From a checkpoint of a small image diffusion model: norm layernorm_no_bias, 6.9 epochs.
Rows from block 3 of a small image diffusion model, named by matrix and row number. Rows with one number belong to one neuron. Each number is 500 + 40 x the weight over its row's rms, rounded and kept within 0 to 999. All counts start at 0. Numbers have three digits each.
After each neuron's rows are labels from the 100 images, of 14976 (inputs lightly noised), where the neuron reaches its largest size: "place" is the part of the image that holds the peak. Only what is clearly more common there than usual is listed. The data: rendered rooms with furniture. In brackets: how many of the 100, against the usual share in percent.
# gate: MLP gate (model.blocks.3.mlp.gate.weight, 672x256), inputs 172-255
# fc1: MLP up (model.blocks.3.mlp.fc1.weight, 672x256), inputs 172-255
# fc2: MLP down (model.blocks.3.mlp.fc2.weight, 256x672, transposed), outputs 172-255

gate.445:509556496550499563495472486528523500437490581577431478431471504520512531540594505512413524510507528563474492462485509430471474517514500538525488445520544479483458510450524494501460509507511477540470487435441528463473520515563519477424501519480396509474
fc1.445:437505498587491463487513442503491533519461525529477512439496495488536588559506509541450513500520437452455460485470471443490518541483525480544494481472596518492542519542475483456471467521506453463455479536454469500384490491568466515473503477521418455503
fc2.445:481504507523483559539529439468466500541485551515516511435544487507552488488551535551553561513490492447470474422477516479522526490484518464459500456476547469558517490463495517574507527471571490475482556543575513459432527477474505486430557565463550452475
place: bottom right (61 vs 14.1)

gate.391:484600476526595558449481535508537486500487466585523497468460490513507476453435580506622517440451524460541427449501491531522541440465440562527492498535460507512539487520477452503483524518519504499559576546429499530454550518495527498506546536533508472425
fc1.391:452511418484549547464526511496536441462539531498450507472513500521450486481460544454526477491550580449559454472518496532540555445522482555508526487531523399549477457492537439519515559465509560492575535492467468521537517546483504502540536432543500498559
fc2.391:434500447503466458420517493513458520540459540534465514553558462545435552516530480581548511482524563499524490433502537461513473493415447435416524478474470496510429443475496499524457539497563525469590482505544501511490538448535513538544541489553480507500
place: top centre (68 vs 9.4)

gate.12:461547497484504447553520430505431570471433486461491526500469438477501507539431496394512568534530481479418551546506541515493520569489513507513490483464539547469509549507523507345470532466506472543499502506522614549481497542491482528532613438477468536493
fc1.12:545427483546469542440462569483544435509516512550529495532520520541440530463531553568498475453492553507575441454562497463472487459560472514463526521541425454535467456526519499587497463533423539405522481470506447411513447437506519451453474533532435527525
fc2.12:559490522425488542454538522546526475469575515495471540498444410499530450476440528522578509484534493508597466424499512480465481415460473475465483440494473519500483474495478455480493420497508568516546523531498543521494540652448452484466488462466561507443
place: bottom centre (27 vs 9.4)

gate.245:576465492490479520518497481546488446475513483482534469518574488481496462538541476438482450475577427453505411453439473508447471533474465492528478452466486505483467432473516494535481445508481574533470438478511519495494475550524452546458465576535490514589
fc1.245:457558529540555503552522459507448529539439492485448503448468510460493490520478481501490485511435501545526523559423489520494458501511511530478557513536540495509506544539390472469452438540482534580511556567468464491543480459509545428506492557486493481458
fc2.245:507465467540479481503485501467546463579490536533514521519516474509475448453489502574498457515499485445497534494500513498533473539512529485587502479494460565545480513471506481526488471476529441530484344529487528480574546589501498522463527572554522497548
place: centre (29 vs 6.2); middle left (26 vs 9.4)

gate.106:507502490514504437471534464457504466438495539567460557470474565518508514493484529516534464522533464497470530468523521452523520538491514521512515498507464509491471555450482516487481519465503464512533479438433462527526472555510415477550525437528539457511
fc1.106:456568438505469445479601454555483541487478540485517527453482486496515550526431565539550457519528490551544576442502514529515523503510512480558476523474455480472550494438511460475525560434494454481554510489471540481560550485530417507507430505488498532496
fc2.106:457555483483513514452558534483402481467478502536473535557566516489521564495540572506499495522477477549454556474473499475530503529525523580520447483496491525553497484490488469504541457529445467508548506460504525520540514491487509555477442490508518466466
place: top centre (30 vs 9.4)

gate.583:441536473566513462522469461492509485509509474536570541542467413528467566550466478608485575484488506508412499465539515518476536534488448501442442501413490570435556534542412464438500511502531532508426573506490454504554553491467511564539553537520502450582
fc1.583:482497545403534490504501535481438569522553544441471454447529535451460476473511533439510473490532489541492526520505510505514467506501483515593553514483538467503520481432577513455455500475519486498497435521470517459453427510549464458470453483458460523424
fc2.583:510493608439499475505475517480517460519420523458539532515546547498528479449505450508486558534534501448578484541534467500498460476533562572601434499453463500504577537525424425488522488491449491412502545539486516539477473510448487462524548513493512477497
place: top centre (75 vs 9.4)

gate.293:485467495455441581461529511526463578508486484474472463560529519498405528479466558510529467419489580459516531470498533479540525505541485509516499503502505514461531471484558438431515553487475430485492388466516539471535465505552430489478525463478558470522
fc1.293:455552517379574521483450506453481449504543488511515504471504503509486560523541522443580545431496539460549462469489510591531517542511525569471537493519539535551530507472495448489540528511518442427536460513508522540469470552542425536470504491531620526453
fc2.293:441442516471566421507613487536468613450487459534499493490471470503422530456511554484512406520446524492485493524475479494547487435561512562463583478508521462477518482496512424573495568501443494554459523505483479542539470437575582475496490483517520473493
place: middle left (35 vs 9.4)

gate.180:435475413526476519467525472504470532470456439486547444485361520456480502519421458429419581484550513447515563467438581428504493559484457521477535473467472479471498579478464468478499476464554511556497504600521494512518489498499516513517467492465590513491
fc1.180:452485490460489514465546447478509516442480470517482422486406506449518485486424495387452514486538563551508578516466582459501504539498494499452480495512502479514464562498564486500497459513531548555494573587492436519501437542508494548546476507489573438469
fc2.180:470512530651507475477504491519517493546474579510517418497586464484495482531583526481471513468409523490556590501466459568512503555557513506515493548497473537493524545493517485479500432499497465509538437546507478524508470389546494541529542542520417441555
place: middle left (34 vs 9.4); centre (25 vs 6.2)

gate.281:483522555512475487500510519479458472472485529589525445519505464510552499485470499497466575544439516490543507457442523475467445549525486475534569529487485395545478452490509555522563513505529564487376448535505422556454601483412506489430542489528471423581
fc1.281:476472518558512502487499475438476555444554503509528485496495507579537442483547517440445467527432538410506473456512523518468525491506490459543521528583486489519440540490473502518463417564564609439480438505456462535490558528489517560465522469532499460537
fc2.281:438516404511453579446510498511514561527526522533482442381487481522570568534515530470424478488470565474517510477472502632455533483538538512465512435484542545479499511497498546465458476464552583567528462557502577428429565545494496524464478456480546478451
place: bottom centre (38 vs 9.4)

gate.478:494526479495478444499530556493470492595487427509551404511485455429574490510473447446523496486545477481469515528464550517435532499526508458512447538522499494498527490454476504533508456475513471468461505427525517568537553518509510475420500545464481481482
fc1.478:441496473479501490564465453574516483487498498517488526484473558544498522464465521539557458436503520387570486446465480519519460425445492542533497490514474445544447411578512495508486445538565490519516444490443447503422541506429496535474463507516452477445
fc2.478:519541498452524460440485455495530551536465489451567526490470477521526501434454511503541485445492519503535506573484468592517541587492458497440579463499532466460520546543513548469486550569471518559489463527585497498537480519565513493502452541495496522450
place: bottom centre (33 vs 9.4)

gate.367:537531442486509586593474515564481442513471455488475506464489604510482595437561494518476483525476474509500448530509509585477457478489496536535506518479453554531564477536466433457467478558528474521473478505541510435487526487480456486540517515522488512546
fc1.367:504487506532472524573479479557412491543437574503493491469474515553560577384571590445496559537547568535450477440548490528492508475464509509554493521476502521555491535569536573487439500481470522461453511524527484429520546500444542491554529506479479515571
fc2.367:534457548498532437539499538537484444498477488536570523524565495587536446592459598442450511508522531471459446487508519456441474500509445504489444485488555450487429521449469522478548498474508474484495509557417531532500548462518488540509517500537502530501
place: middle right (44 vs 9.4)

gate.166:510514418451494587472529502600558450498531572569450476510505498521502478545567497564486512512511497567482480574481524466490488527448559492525479542429459525516521547477511510559481518454491526468427480480458448459523470524512542487520532510495524439511
fc1.166:527503404502449476451498479538538414487508554474465509496460504511511459513491521613506513438530495482480492475433488434525517529440457472529521410410495497516464553508488427536512526476525551503420485459478443432491529520496516458552489542529497519495
fc2.166:489518532519522459450493473540555434527515449524489512461499461510568520550521483496490515507474553481500378556497492572533588506396520448523472491523473425546440432466517505464495485443509469521530559517520589538473486513469515534499534438539504473472
place: centre (25 vs 6.2)

gate.49:471510527526491484516539486408531487516490450537522527533499528538521510535509493466485509497590540499554466520539539491489542514522497562499569558489506467502447525542461462573546516575532552442537521475511417562510434509567513506488449545476519521490
fc1.49:486528560529551485433560514461521458520481513552510500577495479445470577493534452540511505508607530420458473481455443511520499539530481503474562505482467513595474516476540493526553467555463515500479470475551491528515446490525510540451499504466534576520
fc2.49:493497487538472461460499473439516479460520572547514514455519479506461436464529455489494528446396477466490483530461502520502526538570481503488564459521475540579489480509519500493405473525502549533509448493440544459527491487527473464411516470519465522495
place: top centre (28 vs 9.4)

gate.336:455455479491496542541498466442568523477517484477523515584477544476503463509466527463470581543520427495430530469490450547525429442423511468470492520431462483539463443475536473462486471420548484467499482503536523451455486518513462474488532480551521525466
fc1.336:476444456491517496559510482512513541472526525471479487543468441457492585496469513432562582521519534530462534516501490482529457462488478452491422496387484544465519531493485487454535584504495421470512501532517536490570541448542519421477511446541490527495
fc2.336:504486558445502547491475526527482487537552483444554473562477490508487382470463497424544496536520531558522457504446463540521561480492445494428452501557474445467577528493421508506458516496452474549565504549545459448524528559554488555446390579472523510467
place: top left (37 vs 14.1); top centre (26 vs 9.4)

gate.287:490423472471534472506493490537456499509427453528486444462504488522517472488442506523431500494519566544599470469488498480515530481418461471468515412499476526492548542477404474492524509493519509509539580441550515463475527368552509538484423503548559454544
fc1.287:520499432439523474523501530587456521494467441505429442428507459484535565485456484534515466436498548525577449499520508470518467517507467414488466422504515488460637538405382460487492523462504543540493533482536521446448508338556475487465486515523521522581
fc2.287:455562463545478516500465511570453490470547477566392527497477447455484547525522526393508514555456607487509476429505527605505561454521502462445566461534506500499434490467579491491423547475546543491529578463487486541526493426573545451547444471510446457502
place: top centre (33 vs 9.4)

gate.191:457582472530541413535410516550445439434413402482504535497542544477455578475494509492468501495511494502489512459443506429451443482406472497484521548573416523478496558532527568518554499517494566467579499516490457521457532483501577508462495480483519496508
fc1.191:442466519510533573569463469437457491468482497473552534497464550410505493530446501517446499434468518420531550490514526546519544519446560465517521528471548499547492525563558542533503507471533466429467449511453517472538435475512559517504528442517479479536
fc2.191:470491561565474488572453461531406503553424556475504514538524525417412441469518532511456482531519476415457521490535532499503485507397501497555505501467504453537496577506529536433489523515455511566493536540524526494570470500481474428541527527543451496483
place: top right (38 vs 14.1)

gate.489:489546452469497546455464548487557520459474515560553570533466585466484457522567468470492428503481436545487462507495462526550507472476524451521524471510525523547491515492508451588479531497573469462510485511462488628486509534508509531404550483448551441495
fc1.489:448491609493523497485476481477484554560497439537502367510516499450511534440428482469508549503529520421457559444509513490443493522583546518427454509461480496473556514512569497504565461499431507486451531503556467378536485482487492497460510454546458451499
fc2.489:521453489468556551515509467455479536503574519463546471546468492575507481531474467531538531469519509466504490494519402515474489532568537463526501516525520511447518460467499576519424453578451481449498453541406504582506467486515526511550480539523460566541
place: middle right (46 vs 9.4); middle left (29 vs 9.4)

gate.406:517522434489449583358514527534547462545523595533433497500502543594544419574510508504500498517546535498535427508472486480462506506448515533514484465458480568412478568473506471547452525451509512576474536432506487448505493548532501456538519528510554446476
fc1.406:467477499505533453530458538481512483478512506479549508475514519493510488423478482536449482475504505487473544439472451473563537515460448525457532501448533501512502445532441475509587466517574531514526520555541485468423504475470445417517486548533506553443
fc2.406:469475468500519601557509513444499502522501512458473533515489536443554440574512486511491506468577481484513616411468420497456481457552455491441568542494516563540423466486513527515416511496527540514500501510482457447473541512510501392512470521457519527549
place: top centre (30 vs 9.4)

gate.153:496458536443485522444570566471519560502545564499498476448479573454516517490477574408527480541586560496523502534529488478475457509535530504575580455486534474522471541514507446500478533543513458498479480514444478523486504478499443463420547503489488517451
fc1.153:484556485557500547545489477551481422461556528461505554482490485525487528447442487571460582503440396412444489452466482534507543530511481505414483560456486487520541477519472468520510499483469533551551528481483526415490579567417502592520474486447515511472
fc2.153:485505514479475486539467492564544445484521577483516547433481583508527496559494466603487556564571413449443493489574524500507507505481435507587463477549473537467527519511430478491538485501487534465511518450509450552468564454481499488584455516559475479485
place: bottom centre (44 vs 9.4); bottom left (32 vs 14.1)

gate.126:506489481467580539509505529498531545517518470479572480449478507521536443488522475471445440549564528468573488498544503510494500580481517524563572557473493498454508448443428512527473533539532546476496463499517470551488480582413474483451518488518498502568
fc1.126:610482497503496519578473458471485501517438509531470534519523448473481550569530477475559521495459433497416501514506486502487511447517524451497387452478502516478534502468528479488482424422478497552464542530500532478530515454557522507547463542517467444474
fc2.126:494489480422537534531526492490526437481466501496560547505489523435488527511490531565537525549582496571420501475506519493490507447515492510558443554478492505478502557435505451476536505526445501472552536491495466578506482579520486467578502469523514502525
place: bottom right (57 vs 14.1)

gate.223:479554507503554546552538491446503521467469514441480564566507532553508505554567486516437465554531502464508493557500463497522499553477532516490500506503503519455531509545488523541513499562490588458506440538490502487520458565559585475514474471460519491502
fc1.223:488458544575566536501471468468518466442442497553503503519577542485429498503515430515530483511440496495441493504485503369491486510503425489523548416395441495501458570471526491414535486511488493538484443567513483533567441474546475414468568465498515526529
fc2.223:507516492488471509500443453463525539550401470512554532455438428487484518414487498556433488472519508526456473511536476600534482550495450543513537590532431513475493565542523522520419517460506491494488476568570440455553406538609494549515536512492440500465
place: bottom left (32 vs 14.1)

gate.661:460441526490554514533491499497528549473494499531505502508497524529603403483454494470531520475477528452425526461554521530478515525454475475498469507438541504507461412542527469461456516554546412523439562520493465661458484528527473474554526485494564425450
fc1.661:572512481469495495520435498503428472470457546449546521472513519531507505557492476496514543449525494488490557476465512465500470482535516500485490471550479451526555497473495455614452513465508471538513429464555448509534541492490531462541504497429511541522
fc2.661:553503518495537505553437487490438513546460520412528511536502461506481476491525438511502476481488557537515557563552489568530506520594515554493543472426436536505596555468476502444479574461506573461524462482505533599565581529531468437522489496517516545446
place: centre (29 vs 6.2)

gate.465:557506493478502546549532492468539497570500508483484526472515493434520539465535518425562557520561509532564501533517437547543404547470586542475539420466475484450502536548557547491507473551509476530491468519546561508484480500421453454509526522524444538458
fc1.465:568493473422490434509542487433439530503605553474463478496527497426511547506509437506519581474509517524519473599525466474557502401545557517489466537479440546504571551500471498542545524460447508439556497517496523475476456534547517507492531576515492500513
fc2.465:530502514530468536479525531503479564488568453512525534478478540493549515476490461557474566554528470446472477532557520547522505388496548463522493493571413523499478548498476446486468491465516481496503457550547511483505428453591532507524510496567524525519
place: middle right (45 vs 9.4)

gate.643:492507521441525513456500516508416582545529471473567535454477505457471498544472567524465517464483572506504519426520471443541535488478476474530444439517475480506449511484508511511463511483498477581584462555543514486499518442483539494511509534481490605508
fc1.643:547466530491471490485497466499529579549433518495469451538475502529509524487470486538552491590482505504459469500520485500494511533521528525490503461520484529509442518402557531489464505484441474500541514574562553528536482499505475475537507574445558542445
fc2.643:544445439486506483483506475594480589423468485490496490511456424462484467524519496567533463483532512497439466505499536532526461529474478533494440561505525475449463513558547519526497513504475441513590480630460480501547493581500517532472500405587478543449
place: top left (77 vs 14.1)

gate.500:436414509538502513538488469446515523530517558507507550548477485463524467459521481433501470610494571526549462607555486437535552487454536511518574469437498544529455485530449507503492490533518478497570473515482499568463464504509489496509483528503442476484
fc1.500:496449526581485483432481515489467574526496549504531528525491558498509542465535452444506525513480547548480474458402489504492504429475505472561550504428532573517478458483533465519502492487436470565539473473574517459466461495539469586510504517583487494535
fc2.500:560603545493570511474484503490420545501468547502499516561475461569471437473476547532565525496541516545404493415523465456470499422486524463550521503512506569532484496545540488461429540487508578393445536489445494513455497502475443384466481521449482498463
place: bottom left (48 vs 14.1)

gate.173:486443434516483444487455465471479483502491450496494483485475533553517524519443495455560509549499526544461466519539493474571461499387486458498548459477511463547479461544461502502477489496473461527474524465528424526483488453541422542459579417519569494488
fc1.173:485505564451512470492483462584484509466467483451475571520464531462489499439545475529481507499497517496482561491486491502436479575470451533530518472443458520528497465424546482523582517532457448451510491508517523444507458513454521459579517512528425530528
fc2.173:519499483540473508411473557585492581567505487433530467462498428451484526488509431513534586516516508495411449477535491526545486516459506489506498479533540585554483468544524495493502452480470538470539495516456438515559515503397569458499456483549503453468
place: bottom right (35 vs 14.1); middle right (28 vs 9.4)

gate.511:465495475513461536496492482498469511523462488451474483455591608497507529453481517452453446504498537457499457532482583533511536519496550490491480448467534535570557471479532429549516548546461474459495527421459507532461466567556501458509510421415491504446
fc1.511:400487449522462534526557494518483486526513470488581523519610447462510525482462553459490456452501500457508565475595501480543550478498553504452441466478552488415553590562569507522481494523564506413502470537452477516496531459563488527541466441422579462406
fc2.511:461423550540561444542530501498505432481530490548452502507478554494520479515506485490452478520523423507496485482415463506526561452536523486552489541521521519424531567431587510458541492534525518557508505518572511477453470492539555458499447491617406493569
place: middle right (30 vs 9.4)

gate.298:522558427532511512553514485484499462566535527532550458524442523431535515544577408534494519528473522447523488529528515544467463585463520474422541483485528544497461417476539539506523568479498509460571526500535432434466513531475475483448501449537504454479
fc1.298:478519564479526506466507459504510463434446507432451565467514479566471488499442517440490451459502468509478493449434458462510545437511525480563467487553522528522557502485442468518500461499483507539461480508447532518526406499540503529510495482500509550498
fc2.298:519507417491527484469552521528495499561460501431552545536512492509508584558590546469456484523509462492507509499498517580491511404524504528381442502495528483484534532469446484467491462546463502491519501519583462448493454506554441475525517483539503572485
place: centre (30 vs 6.2)

gate.360:465498526565523511498394508492514476447501441562550542482477415508498541517504495472404520434466548448509509451467561520480526482494395483480470490461479529517545556460465514441492483489507521516522518479472498585479484453534469460557490516568528460523
fc1.360:492449479486552464462523490475565423514506498382511539564489449546427471472460438495521464504468468549580513466448526464507468517431494539514472459519430536460596478572421440493475495464515566532535381441551563454527505473533531487498487519511492552561
fc2.360:491479510503501472507501475458467448501446482464540449509444504550507456536520462503511504468513453524530554510489533502521563493502542544469469496466475480499504437537509510475530499512444453523533513433414518625519517424465563427455496447493541635445
place: top centre (62 vs 9.4)

gate.636:503545506506477554516466435550514579525474515514489455506533482491492586420437506463487500528543469411439519457470444499540547554496510491559479524515545566451558540479505436480510494480582530501572505496513538582537507517514463466526608515528528508583
fc1.636:468456584515504533538489499502574450595440509513557490509516502485575473465487538444489535571504535541535497508512417505530503592462531574520501478499555496525543561544460489569460515551540476459488475437464460526412508506549447486531477528443488488501
fc2.636:497474523555499480512462441499523546509541529504449457467491501511473446575587521497454441495502430503511481456471566511550539437471511492474498477448511456501467461484561448571465475418529547496551504489530478535505527507473503534538589537447472507478
place: top centre (70 vs 9.4)

gate.644:524444472510529517523485477491457479425436547515555520479523494467362528491469490440476434551463550455509526485502539452529511533447546552517525466474485557426539507521476580509478475484469507500488505519486516527498552442493478538427468508513392512499
fc1.644:418562429444588487498499451502494536423556558597526500461511441500471536578524574458520594425500528426533533530567547436544606514453536517515476498508435455492542503551497540418480515463564512533498479533464509536505509479499509526431458551402504509442
fc2.644:542563419496537512485507522463539460420476555503510443473466538510508519552505473531562456496465493470535453489599492451477444458518494508557500429495603435554448465485531500425512486488426468528500511431559524517472516463532446519517525577404478477515
place: top left (92 vs 14.1)

gate.214:498514509524446499500508527513473530564418475467521487521481507466537399573512458467505470530493545536520434472491513485542523533425469498547494531525480470523513530456501530511558500570481513459424476496512513478487491492508462491453528467464522497520
fc1.214:450499520510527524466474485541542485451516538540536492521491525600503523476483470517449474491535445507449542489459455588471515480589570516443605480536544521564503432503419462525537501468511504568548449591546465463499422461430421512570454500513547528465
fc2.214:420526528482538476484552499551519488498464525447477520479541505525586525456497552494539536528480539562448514521530462500491481520493533539479576494508509516623510489537531444417505503534452490468504469444454534467540451519486560535550481557521489521509
place: bottom right (50 vs 14.1)

gate.366:457487582506478498413520437471490451550532525515505497416526488465486479562521460547463502438504489547501491590435367404513516503525550509477475462507496526468474507487509524535551530539474490527483535513494499602453510519567529557475538550471530506479
fc1.366:469470523517544472480496499497529505529455495485457475462457460426422538492460407470453491542487520481479546528540431385489537469486532558563510397550529531483508467461478571501499559549432402480538519433584517515505508467531525499402522540482441505476
fc2.366:478527456573478545550488449481449490522539495500460514484493539492513529482503602508484536549471450464512540473534607482488508518443503483454488466473498495497503589531505569517452466430536553403548547522618529421458593557455424487465518513530508473511
place: top left (82 vs 14.1)

gate.504:492594488508546485559475500448530532472475479468468483457522553432517510429499519518536462547449467422541508546465489484495524540440515448535506468463533501459447533492535553531495501575554474547502452489474530458533540559492540477557478483507469491480
fc1.504:545500499482452527576465438487481454509458461530557469527476527549532501479487526522569559510490541536470508508552533484443595493513448568548437430501494519464538568470546513569466426497462538528540463484527532535512540457477525460512496528532527495525
fc2.504:575515524528532467522508455468513525479450502507461466499554523504569552536492516593516503504522539538574526499497503528474520538498441455505440541530512514515475557474517516486514476494480515381474476471424475505468495560498460533504519482441532525438
place: middle right (27 vs 9.4)

gate.317:573531527474545468471530401487446506493481487524448532509512522555463495514516464574487437588571453417495479501466473510535496512574500484512509554429493488563469423424472490498526451382485500494572534460499489511496541529502454521504499508474503517526
fc1.317:526485529488492510473510506527511460547528542515501466459446517489569525518486529558506488462469472459516531537499546575488538485512496516419484516523455433550566527525488475492417520541540531469518569457463455464558517533464455507528502469467506509481
fc2.317:513491515526458486489514430518470470521473511505460522452438521540444501511484451593440483555437504384476532498566499541517490482501544527525513474528501457522523450524476545463472480430539528441470499486512489491505559431485512504443472545482447511428
place: top right (63 vs 14.1)

gate.40:534479516459483452519487473539395447513506554445543480482489515463529503478515497547433585390493554520563512451543493535509548471488446517511459474478472533546441508547441424397449519419499484492515495551398487467482481549592475542568510508506559449439
fc1.40:483517534498563480482469514536504486470527499474451518395471438525545499426523528544555508551470494474480493458528496458516491490527524495519532449530479489429468503470376466572452450528462572499576481538434435528470486528481514515428516510471520496491
fc2.40:565553452551477585520477514495510431477564485468460496482532534509526488558569543555523539476541481505507490449445501543517538435505501470571439561521519531516467488439416433466529489455473526520562485544535554515509494437502501532482498466497412536533
place: middle left (27 vs 9.4)